From a checkpoint of a small segmentation model: arch mlp_mixer, held-out accuracy 96%.
Rows from block 7 of a small segmentation model, named by matrix and row number. Rows with one number within an expert belong to one neuron, the router's apart. Each number is 128 + 24 x the weight over its row's rms, rounded and kept within 0 to 255. All counts start at 0.
After each expert's rows are labels from the 100 images, of 14848, where the router gives the expert most weight on average: "lies over" is the class under the peak. Only what is clearly more common there than usual is listed. The data: patchworks of several textures. In brackets: how many of the 100, against the usual share in percent.
# router: router (model.blocks.7.mlp.router.weight, 8x192, trained with AdamW), inputs 96-191
# up: expert up (model.blocks.7.mlp.up, 8x384x192), inputs 96-191
# down: expert down (model.blocks.7.mlp.down, 8x192x384, transposed), outputs 96-191

# expert 7
router.7 [133 130 128 123 163 132 142 109 115 150 111 144 139 127 138 139 109 171 138 133  99 112 133 133 150 143 118 163 128 153 125 156 141 110 144 115 156 119 136  91 143 134 117 121  64 129 102 109 147 138 131 143 104 130  99 135 132 102  96 117  98 154 181 163 168 160 106 134  93 137 104 114 123 119 133 116 149 144 141 139 123 117 142 150 136  68 153 172 134 130 133  73 101 151 150 124]
up.0 [128 150 128 128 136 122  96 128 128 118 128 128 128  87 103 130 128 128 110 130 128 128 128 128 181 128  38 139  20 173 128 192 128 128 156 128 162 128 128 121 128 140 102 101 129 108 128 128 126 128  79 156 128 128 107 128 178 128 128 128 189 128 143 161 128 128  91 128 128 128 118 147 189 142 115 128 125 141 120  72 128 128 128 113 179 167 161  86 128 134 127 128 128 109 110 128]
down.0 [128 152 128 128 128 130 128 128 153 128  73 128  95 128  46 128 128 128 128 173 191 154 128 123 159  77 128 106 146 165 155 128 134 128 128 128  62 128  89  92 128 142 164 136 128 140 155 100 128 128 177 128 128 128 128  72 128 129 128 120 128 175 128 149 128 128 128 101 152 128 128 128 128 115 128  64  88 163 128 139 128 171 111 128 128 128 128 178 111 113 128 116 128 158 128 139]
up.1 [138 128 147 155 128 123 128 128 128 157 128 149 128 128 128 128  81  63  97 120 128 120 167 128 160 128 128 107 128 126 148 128 133 133 128 149 128 160 204 135 140 105 128 128 128 128 126  70 128 128 127 109 128 119 128  54 128 128 128 128 128 192 145  92  89 119 141  64 164 113 128 139 172 128 128 128 114  96  98  30 136 128 129 128 138 128 128 128 128  96 106 122 128 128 110  96]
down.1 [128 128 149 128 128 145 114 103  89 128 128 128 114 132 174 119 199 128 135 128 133 128 128 128 128 149 179 128 128  56 128 128 128 147 128 128 158 128 128 108 128 126 133 128 104 142 128 128 128 120 128 153  93 160 131 128 130 188 128 119 128 128 128 128 128 128 128 128 125 128  36 117 100 113 128 128 128 128 128 108 162  65 128 158  85 128 128 128 128 128 128 128 113 149 173 211]
up.2 [169 128 163 128 135 106 128 128 128 127 128 143 128 124 144 110 137 105 128 128 128 128 128 145 128 168 128 128 128 128 129  90 143 128 116 128 128  91 128 142 169 128 155 152 125 115  79 128 145  98 128 128 128 128 138 128 128 128 123 128 132 188 128 159  81 107 128 128 133 128  75 113 133 128 106 112  26 128 150 128 128 146 128 128 144 128  98 128 115 128 128 191 161  93  90 113]
down.2 [148 128 130 174 128 128 107 151 128 199 128 128 161 118 167  70 128 122 141 128 136 128 128 105 157 120 128 134 128 128 128 128 128 128 149 128 137 140 179 128 127 151 128  83 128 128 137  97 128 128 128  71 157 109 149 160 128 146  94 128 128 100 112 128 109 128 153 167 128 128 152 204 172 171 143 160 128 128 128 117 115 128  98 128 128 128 128 128 169 128 128 114 128 175 128 167]
lies over: diamond (96 vs 3.2)

# expert 5
router.5 [104 135 151 142 145  75 158 137 146 134 131 150 147 155 107 125 115 111 126 147 145 104 157 126 153 132 141 154 133 138 135 152 132 102 126 127 171 112 164 126 115 126 142 108 150 115 164 131 138 139 139 124 166 151 125 141 109 151 106 162 159 122  68 149 125 138 132 143 146 101 119 146 131 121 163 138 124 140 104 168 124 162 148  96  82 131 133 133 106 102 125 107  99 107 107  94]
up.0 [128 128 128  78 144 128 134 128 151 127 128 175 133 147 110 128 128 132 128 123  90 128 128 128 112 158 128  78 128 175 128 128 128 128 128 128 146 115 157 128 128 179 128 128 128 142 140 128 173 126  91  87 143 133 165 128  61 128 171 124 128  98 128  76  87 176 156 128 128 128 147  99 120 128 107 127 128  96 128 145 128 128 122 128 128 148 128  78  88 182 147 128 128 175 180 128]
down.0 [ 35 150 154 128 164 128 128 128 128  32 146 128 120 128 128 128 128 149 128 118 128 128 119 101 105 131 128 150 128 128 178 192 147 184 128 137 128 128 125 128 121 132 128 128 141 128 128 128 108 128 144 128 128 152 102 128 128 128  96 128 128 163 128  78 128  96 128 128 128 144 136 138  58 128 180 128 118 154 143  90 128 128 128 128 117  88 128 138 128 104 103 128 128 103 128 141]
up.1 [ 54  74 128 161 172 128 190 128  87 146 157 102 119 128  78  91 125 128 128 114 128  64 128 128 128 128 128 128  61 148 128 128 128 128  82 177 163 128 147 162 128 128 128 122 128 128 128 108 106 128 109 128  87 128 145 199 128 128 128 116 128 105 128 128 128 128  85 128 128 128 128 100 128 128  83 128 128 212 101 161 128  96 128 128 128 172 146 128 128 140 128 164 102 128 128  70]
down.1 [128 128 184  62 171 128 128 134 128 128 171 140 128 128 138  77 148 137 128 128 128 128  87 128 128 128 128  63  71  99 148 128 128 128 178 128 128 117  36 128 128 128 128 128 136  60 128 210 128 128 128 128 128 128 128 147 128 128 128 125 128 116 128 128 128 130 128 128  66 128 118 156 128 128 128 128 128 119 128 138 120 152  85 128 114 128  37 128 128 128 128 115 128 128 136 112]
up.2 [128 128 128 124 128 128 128 128 128 125 105 143 128 120 105 171 128 128 128 128 206 128 124 128  83 128 165  93 128 154 128 100 170 159 157 119 128 128 145 128  99 128 128 128 131 128 128 128 136 128 128 128 128 128 128 128 128 128 112 128 128 128 171 128 104 128 150  66  85 149  66 158 128 128 149 188 132 129  69 128 128 132 128 128 128 118 194 128  88 171 128 120 136 128 150 128]
down.2 [128 174 128 111 128 128 128 106 112  99 128 128 128  67 128 131 128 128 128 128  67 135 128 111 128 136 128 128 183 151 128 128 128 128 152 103  83 112  88 128 141 100 128 128 128 156 141 106 128 128 128  95 128 128 128 128 128 128 128 215 141 117  96 122 172 128 109 128 128 114 128 123 138  94 128 104 102 117 128 128 125 157 159  98  84 128 156 128 128 128  93 128 128  53  93 128]
lies over: looped (30 vs 3.1); zigzag (26 vs 3.1)

# expert 1
router.1 [ 75 113 132 103 122 149 118 130 153  77 130 139 126 115 131 123 131 111 139 129 168  84 137 119 160 123 163 119 153 129 137 111 128 155 126 114 124 125 106 152 133 149 142 139 134 146 150 107 129 148 161 120 146 112 146 132 112  96 112 125 129 126 113 154 156 158  59 121 149 136 115 124 128  99 140 128 159 112 126 185 139 103 138 182 137 122 168 140 109 180 140 126 165  73 153 125]
up.0 [128 128 132 165 128 129 128 128 162 128 128 145 106 128 128 136  99 128  89 128 128 104 129 128  96 128 153 112 123 128 101 100 128 160  88 128 115 128 128 128 175 136 128 128 106 128 128 141 128 176 145 128 111 212 142 128 128  98 128 128  32 128 128 128 133 128 128 117 166 128 101 122 128 128 127 140 128 128 164 128 129 128 158 128 128 161 128 155 128 128 128 128 128 128 128 128]
down.0 [182 128 176 122 114 128 128 128 128 128  48 128 128 128 130  89 172 130 128  47 128 128 128 128 104 132 112 117 100 128 128 128 155 161 119 128 128 128 127  95 126  52 133 128 101 114 128 143 110 113 128 155 152  62 131 128 166 128 128 147 128 128 143 128 200 113 128 128 100 183 112  66 145  82 142 125 128 128  87 157 128 163 122 128 128 128 128 166 165  71 128 113  80 128 128 144]
up.1 [128  97 128 128 115 144 128 128 130 128  90 128 128 132  49  74 183 130 128 128 111 140 112 153 128 128 116 118  97 125 128 128 128 121 129 128  83 125 128 128  78 128 128 154 155 131 128 138 126 187 128 128 119 128 170 116 128 128 148 122 128 138 128 128 128 150 148 179 140 128 128 128 128  90  67 128 128 128 128 128 128 177 113 128 135  87 187 128 121 156 153 188 128  25 139 140]
down.1 [135  97 128 136 128 128 129 151  81 128 137  71 165 143 156 128  88 111 128 107 170 123 128 128 118 163 128 161 128 142 128 128 105 128 128  89 128 149 128  94 128 121 121 128  97 161 128 128 184 143 128  58 128 128 137  94 128 132 128 136 128 128 125 123 129 133 128 128 128 140 152 128 146 129 128 128 116 125 162 120 128 194 128 128 128 128 129 118 168 145 133  82 128 162 128 151]
up.2 [155 128 128 128 128 128 142 128 128 105 128 128 128 128 128 128 121 128 128 128 128 128 104 168 111 136  88  73  84 108 122 128 128 128 128 148 121 128 138 147 128 142 149 128 160  50 128 128 140 111 128  87 128 128 128  96 128 128 129 128 176 143 136 150 128 128 128 128 108 162 151 128 128 160 128 128 128 166 128 183 157  81  94 128 128 128 125 128 128 142  91 125 109 125 128 128]
down.2 [119 128 100 128 128 128 128 153  94 128 134 128 118 118 128 143 128 128 104 123 128 138 157 128 142 128  67 110 150 138 118 128 128 135 128  99 128 192 128 141 164 164 188 128 128 183 148 175 128 149  57  55 128 128 128 128 128 128 128 128 104 137 115 118 136 159 119 161 139 116 183 128 159 119 128 114 128  96 128  87 128 169 137 189 128 134 128  89 128 128 128  59 127  69 128 128]
lies over: grid (29 vs 3.2); brick (27 vs 3.3)

# expert 2
router.2 [137 117 153 160 107 150  91 131 157 147 151 116 187 150  97 132 115 140 141 156 118 173 121 153  65 130 105 135 150 140 129 125 154 131  81 165  95  91 147 143 125 155  89 100 122 114 115 121 150 163 113 152 159 142 143 121 125 145 123 131 122 128 149 141  93 163 118 127 121 133 148 125 151 151 142 136 123  79 143 114 159 114 119 119 159 123  99 128 134 150  87 156 121 167  88 145]
up.0 [128 128 128 128  86 128  62 128 128 116 104 128  98 128 144 128 157 128 128  30 137 128 135 128 152 133 128 124 170 133  78 128 128 128 132 128 144 133 128  96 149 128 128  73 151 128 175 128 128 128 128 110 107 140 128  97 128  90 128 143 128 167 145  97 128 128 117 106 128 128 128 128 128 128 128 128 128 128 128 158 128 128 173 128 141 128 128 128 128 163  96 131 128 128  89  40]
down.0 [169  97 128 124 193 129 128 127 126 106  82 128 114 128 128 141 109 128 128 128 128 118 118 143 119 118 172 128 128 128 214 110 128 128 128 128 128 128 100 128 107 128 128 211 128 128  82 128 164 123 128 128 151  77 128 128  71 128 128 128 140 128 141 128  71 128 126 128 146  77  89 135 120 128 128 122 128 128 159  55 128 106 128 128 135 128 107 132 128 128 128 128 128  78 134 204]
up.1 [106 128 132 146 128 123 128 128 128 128 139 112 128  87 128 134 128 128 162 128 128 145 121 129 128 128 108 128 128 106 128  22 216 153 128 128 128  97 169 129 128 128 128 128 128  84 147 129 199  96 108 120  62 128 126 128  60 128 128 149 143 128 133 128 132 110 128 128 123  84 128 144 103  75 128 128 128 128 127 133 128 189  95 119 128 119 131 128 158 128 128  83 146 144 128 128]
down.1 [120 172  83 128 119  90 141 136 128 128 128 128 158 146 128 137 135 112 110 128 128 128 181 196 128 143 125  68 122 125 128 128  72 158 140 128 185 149 164 123 143 128 128 128 156 177 132 128 128 103 149  81 165 103 128 166 154 128 128  99 127 128 111 128  98  92 173 155 105 128 128 156 130 128 136 128 128 134 128 113  76  79 138 128 114 135 152 128 128 142 106 180 128 128 128 200]
up.2 [128 114 128 100 128 119 128 128 128 128 128 132 128 128 101 128 128 128 128 119 104 153 128  88 128 105 148 128 139 128 130 128 128 128 146 128 127 142 128 128 128 115 125 175 127 154 147 128 128 128 128  83 135 128 133  98  80 128 123 128 128 135 196 166  98 135 128 154 137  84  71 138 139 128 163 114 179 128 128 128 112 129 146 110 128 128 131 128 121 145   0 127  51 110 128 164]
down.2 [128 128  93 106 152 183 162 128 132  82 152 128 147 160 128 128 128  53 128 134 128 135 208 128 128 190 106 128 133 106  50 128 128 156 128 128 128 128 128 143 164 128 174 110 149 128  78 113 128 175 128 171 141 128 128 128 128 151 109 110  61 128 128 128 128 128 128 128  92 128 114 173 128 106 163 116 120 128 135 110 128 128 128 128 128 128 128  47 128 148 198 128 128 160 128 128]
lies over: rings (30 vs 3.1)

# expert 0
router.0 [127 128  63 163 126 147 124 149 125 168  86 143 149 112 122  98 143 119 120  81 100 164 139 121 149  98  69  94  83 105 134 164 128 121 122  84 138 103 110 110 182 138 134 173 131  88 134 115 150 185 132 151 130 130 125  91 105 155 124 117 142 114 162 118 157 138 126 129 164 118 121 156 128 164 125 113 152 167 144 174 127 132 132 139 132 170 114 166 121 110 142 154 162 114 146 151]
up.0 [128 160 128 142 128  10 128  67 128 128 128 128 128 125 145 128 128  93 128  74 128 159 128 105 128 167 136 128 128 128 141 128 128 128 167 128 139 128 111 122 134 151  91 196 149 126 128 128 128  82 145 128 128 132 130  76 128 128 128 128 128 128 157 105 130  67 175 120 128 147 126 157 156 141 158 144 128 128 129 128 128 151 128 124 128 128 128 128 117 128 128  87  48 118 107 128]
down.0 [126 128 128 128 137 128 128 189 128 103 130 128 187 152 104 100 118 140 113 174 129 128 128 110 134 128 115 128 128 128 185 128 128 128 171 128 194  75 128 109 128 125 174  71 129 128 128 176 128 128 128 132 133 185 125 148 128 201 128 111 128 124 128 128 114 128 128 110 128 121 143 102 128 128 149 185  85 128 142  88 128 128 128 144  87 128 135 128 111 101 128 128 128  97 128 121]
up.1 [128 167 128 128 128 128 153  84 112 230 128 128 168 128 170 171 128 129 137 128 155 123 100 123 118 141 111 153 128 128 101 126 124 142 180 128 102 128 175 147  74 128 128  91 128 122 128 128 128 153 128 110 157 156 148 128 128 164  99 144 128 174 135 100 128  96 117 120 128 128 128 153 128 131 124 158 128 114 161 105 128 144 128 113 135 109  88 133 128 128 108 107 128 128 119 128]
down.1 [ 96 128 128 135 106 128 128 157 128 128 128 153  66 128 176 128 121 128 108  90 128 128 128 128 128 128 128 128 110 128 120 128 174 187 161 188 160  59 128  86 163 128 182 148 128 128 157 128  93 128 137 104 132 128 116 132 130 128  87 128 128  81 119 128 135 144 112 128 119 163 128 127 128 156 128 171 128 165 100 128 128 128 146 159 144 128 128 107 128 121 128 128  63 178 128  78]
up.2 [157 128 145 128 146 128 128 128 128 155 128 128 134 128 156 102 103 131 124  84 184 105 128 128 133 128 137 123 171 128 153 128 128 135 127 139 128 128 113 170 128 107 100 140  93 142 145 149 128  76 150 128 143 128  87 134 128  66 128 128 128 156 128  40 142 128 128 128 128 108 128 137 130 116 128 128 128 132 128 128 160 128 128 118 128 128 123  65 141  69  66 128 128 149 129 128]
down.2 [145 155 107 128 147 151 128 132 153 128 131 119 166 119 104  84 128 121 128 128  57 126 111 128  78 128  83 128  89 189 134 115 128 110 128 127 100 128 136 127 125 137 155 128 134 105 128 119 152 172  77 128 128 147 145 104  96 128 145 147 171  78 128 128 119 105 128 128 128 128 128 128 128 141 113 200 126 128 128 128  85 128 144 128 108 117 154 128 123 128 141  81 128 116 128 128]
lies over: plain (36 vs 3.2)

# expert 6
router.6 [177 146 114 115 120 166 134 133 144 132 152 110  84 133 159 148 151 130  77 176 113 153 129 179 167 130 118 133 122 145 148 104 175 115 113 111  82  93 138 156 133 113 105 134 159 161 180 158 110 115 149 149 122 139  93 171 113  99 129  77 119 145 143  94 129 125 132 110  82 127 144 139 156 127 148 119 135 142  80  82 161 152 144 136 140 140 156 124 127  92  75 123 148 130 163 128]
up.0 [182  92 128 158  81 160 145 128 144 138 128 128 128 110  69 145 128 128 134 128 128 128 128 120  42 128 128 128  97  93 128 138 128  61  92 102  52 128 128 128 125 128 121 128 148 118 143 128 128 162 128 105 134 128 128 182 128 128 122 106 206 113 128 128 128 131 137 128 128 128 133 117 128 112 128 151 111  60 122 112 128 128 128 128 150 128 123 102  58 126 120  95  79 122 128 128]
down.0 [136 101  69 128 128 118 128 128  92 144 128 128 138 132  83 128 128 128 128 128 182 130 138 128 128 169 156 159 121 128 128 128  94 152 128 128 103 128 128 143 166 171 117 122  69 128 211 150 139 112 128 189  93  80 128 128 123  83 142  95 128 128 188 151 128 121 171 159 128 137 111 131 128 130 158  19 128 206 128 117 149 134 128 128 130 128 128 169 131  86 122 128 123 101 106 159]
up.1 [128 128 128 128 128 158 132 110 128 128 177  97 164 128  88 111 186 128 128 128 170 128 128 104 128 165 148 128 128 128 141 150 128 128 128 128 128 128 172 128 128 128 158 128 115 128 128  78 128 128 128 175 120 128  92 128 121 128 109 128  97 128  96 169 128 128 128 115 150 128  53 128 157 128 128  96 173  65 126 128 100 109 128 150 144 128 128 128 105 128 187 128 128 135 128 128]
down.1 [134 128 128 128 128  56 128 128 128  74 128  88 123 128 128 128  42  73 128 128  33 120 128 113 128 128 152 115 113 143 128 128 128 128 190 112 128 128 128 128 128 128 178 127 136 128 128 128 128 145 128 137 128 119 128 134 128 128 150 128 128 128 128 128 103 117 128 100 128 128 128 147 120 128 102 128 128 128 128 104 128 128 128 162 145 128 119 116 128 107 120 128 128 128 128 128]
up.2 [ 80  81  94 128 157 128 104 140 125 108 100 165 128 124 128 128 128 128 125  86 126 128 167 128 128 128 167 219 128 128 128  78 128 128 156 124 124  60 176 128 112 188 128 161 146 166 203 128 128 128 128 133 130 167 128 123 128 171 128 128 128 130 131 167 137 128 171 128 151  99 128 157 128 136 128  96 117 168 168 128 128 109 128 125 128 156 128 128 116 196 151 128 128 122 128 120]
down.2 [128 177 163 108 128 153 154 117 104 128 128 126 118 128 100 105 137 128 128 122 128 128 140 100 156 128 128  76 128 111 138 128 128 128 128 101 157 115 122 128 128  88 122 114  76 128 128 128 128 143 128  85  79  68 128 128 164 128 128 236 144 153 128 128 128 128 128  85 116 120 128 128  73 160 107 182  98 128 129 128 128 128 128 102 139 128 128 128 128 128 145 128  98 167 128 128]
lies over: labyrinth (92 vs 3.2)

# expert 3
router.3 [135  94 105  72 147 144 150  79  94 138 121  84 108 154 110 130 140  58  77 138 152 155 123 108 161 142 157 148 136 148 142 155  97 147 132  74 111 131 159 119 119 154 103 128 145 132 154 150 105 145 139 144  86 149 130 151 150 130 121 129 104 134 164 133 143  97 121 123 131 138 109 145 148 113 153 124 147 148 155  97 110  96 143 125 141 138 140 139 113 113 156 159 128 129 126 134]
up.0 [104 128 112  91 128 120 143 128 128 128 128 128 128 133 128 143 127 128 128 128  86 118 128 174 128 149 128 119 123 138  78 130  85 128 128 156  76 128 130  61 128  63 128 152 122 128 128 132 128 123 154 118 105 117  98 128 128 128 182 133 128 128  51 155 134 128 154 127 182 128 144 128 128 127 130 128 134 147 171 128 128 135 128 128 100 111 136 148 125 128 128  95 106 213 154 128]
down.0 [ 75 100 149 128 128 119 128 128 123 128 128  45 128 128 133 128 117 132 128 176 190 128 113 128 128 105 123 153 102 128 116 128 179 133 128 128 154 128 152 100 158 157 128  88 147 128 128 128 143  83 128  77 121 140 121 151 128 102 128 126 128 123 128 194 154  72 135 128 128 128 128 128 169 128  90 128 128 128 153 107 117 174 117 124 128 128  95 128 106 143 215 203 120 128 128 128]
up.1 [128 128 151 115 133 128  89 158 152 125 128 131 128 128  37 128 128 128 128 180 204 128 128 128 137 128 128 188 128 147 128 111 174 128 128  89 128 105 128 133 128 151 128 128 128 254 128 150 118 128 128 128 128 128 128 128 128 128 128  88 128  58 148 107 128 167 128  97 147 128 106 128 180 128 105 128 128 178 128 136 128 161 128 136 197 206  85 128 137 158 128 155 128 128 126 128]
down.1 [ 48 128  82 128  95 114 181 110 175 128 133 150 128 128 128 213 155 132 128 128 182 128 128 128 128 128  88 128 128 119 128 128 122 123 128 128 128 128  99 128 128 128  91 128 128  72 128 128 135 128 143 128 128 208 128 111 128 129 180 128 115 128 128 128 128  99 128 128 125 128 144 128 128 169 128  90 128 128 128 144 128 128 119 128 128 128 128 198 128 128 128  99  96 128 153 128]
up.2 [128 128 143 128  97  54  98 161 128 128 163 151 139  53 128 139 128 174 128 128 128 128 158  93 128 112 128 106 128 128 128 128 128 128  27 158 105 128 128 137 128 128 128 128 151 128 128 128  44 128 108 128 128 109 148 128 156 128 128 128 127 128 128 128 176 128 128 128 128 128 128 128 128 167 114 219 128 164 128 128 128 105 128 110 128 128 128 128 128 127 128 128 128 128 128 128]
down.2 [128  91 127 128 128 128 158  98 128 128 128 169 133 128 128 128 128  32 143 128 138 128 128 128 128 128  83 128 128 172  94 104 128 201 162 128 128  92 128 128 128 128 128 109 128 128 128 175 128 128  86 132 174 105 149 128 128 128 128 160  88 128 128  94  32 128 128 128 128 102 225 128 157  43 128 128 128 140 134 128 128 128 111 128 128 128 128 128 128 128 128 128 128 128 128 128]
lies over: cloudy (35 vs 3.1)

# expert 4
router.4 [188 106 127  69 102 136 118 114 129 103 153 140 147 157 127 171 138 139 152 134 155  98 166 101 135 142 151 152 148 115 123 121 121 115 104 144 122 131 105 151 137 173 135 168 119 130  97 130 132 101 150 137  99 105 135 148 152 155 103 131 161 103 111 130  81 125 160 108 121 183 146 116 102 144 161 144  44 157 121 124 102 138 155  94 137 127 131 122 128 116 158 132  84 155 131 136]
up.0 [128 128 124 128 128 128 128 128 128 128 128 128 128 128 128 102 162 101 128 128 128 128 128 123 128 128 139 128 119  35 128 128  80 148  86 128 128 128 128 125 128 128 101 128  47 122  72 128 128 128 128 128 128 128 128 171 128 128 128 128 128 128 128 163 184 128 128 128 135 116 128 128 128 155 128 128 128 128 128 128 168  94 128 128 143  55 128 172 128 128 143 128  46 128 155 128]
down.0 [128 128 117 128 128 128 159 128 195  86 128 128 159 128 192 128 128  90 128 128 137 128 200 128 128 136 128 110 128 128 128 135 178 128 140 128 120 128 186 128 128 128 128 128 131  41 128 128  88 128 128 149 128 128 128 128 128 128 128 124 128  46 128 128 128 128 172 163 143 128 176 145 128  69 128 128 128 128 143 128 128 128 128 128 128 128 151 182 128 128 159 128 128 128 128 128]
up.1 [128 128 128 128 128 128 142 130 128 166 140 128 114 128 134 135 128 128  82 128 128 128 128 175 128  96 109 128 128 132 128 124   5 159 119 128 111 103 129 140 123 128 128 128 169 159 120 150 128 146 128 128 128 161 128 128 128  84 128 128 168 141  94 128 128 151 128 128 167 145 128 128 151  38 142  86 124 183 144 146 128  63 128 128 128 128 109 128 128 128 174 128 128 128  76 139]
down.1 [114 128 161 170 155 128 128  73 117 128  99 127 128 128 128 129 128 128 191 128 152  34 146 128 128 131 194 128 128 128  96 128 128 106 128 109 128 131  89 125 128 180 106 166 101 128 128 128 128 139 159 107 106 128 173 128 128 169 103 128 128 162 128  26 168  91 128  91 128 128 128 128 121 128 173 128 128 125 128  74 128  82 128 139 128 118 178 128 128 128 128 127 128 119  93 140]
up.2 [128 128 166 128 108 128 120 131 128 128 128 154 164  73 128 128 128 128 128 128 128 128  94 128 166 113 111 128 125 128 128 128  52 177 109 128 128 128 128 128 128 153 128 136 128 128 175  69 128 128 150 128 128 128 128 128 128 110 188 138 128 168 165 108 110 147  97 128 128 128 125 143 212  65 128  43  80 181 128 158 128 128 117 128 181 128 107 128 103 162 181 128 128 128 128 128]
down.2 [128 128 128 139 214 150 128 119  97 128 128 156 138 128 128 128 128 130 133  75 104 128 128 128 128 128 128 128 128 128 128 117 120  55  90 128 128 128 128 102 128 128 128 128 128 128 128 149 145 128 128 128 128 128 128 128 141 128 106 128 128 128 128 128 128 131 128 128 128  57 128 128  92 128 141 131 213 128 112 128 128  93  89 128  40 128 128 128 128 128 128 128 128 128  59 128]
lies over: furry (47 vs 3.2); wood (46 vs 3.1)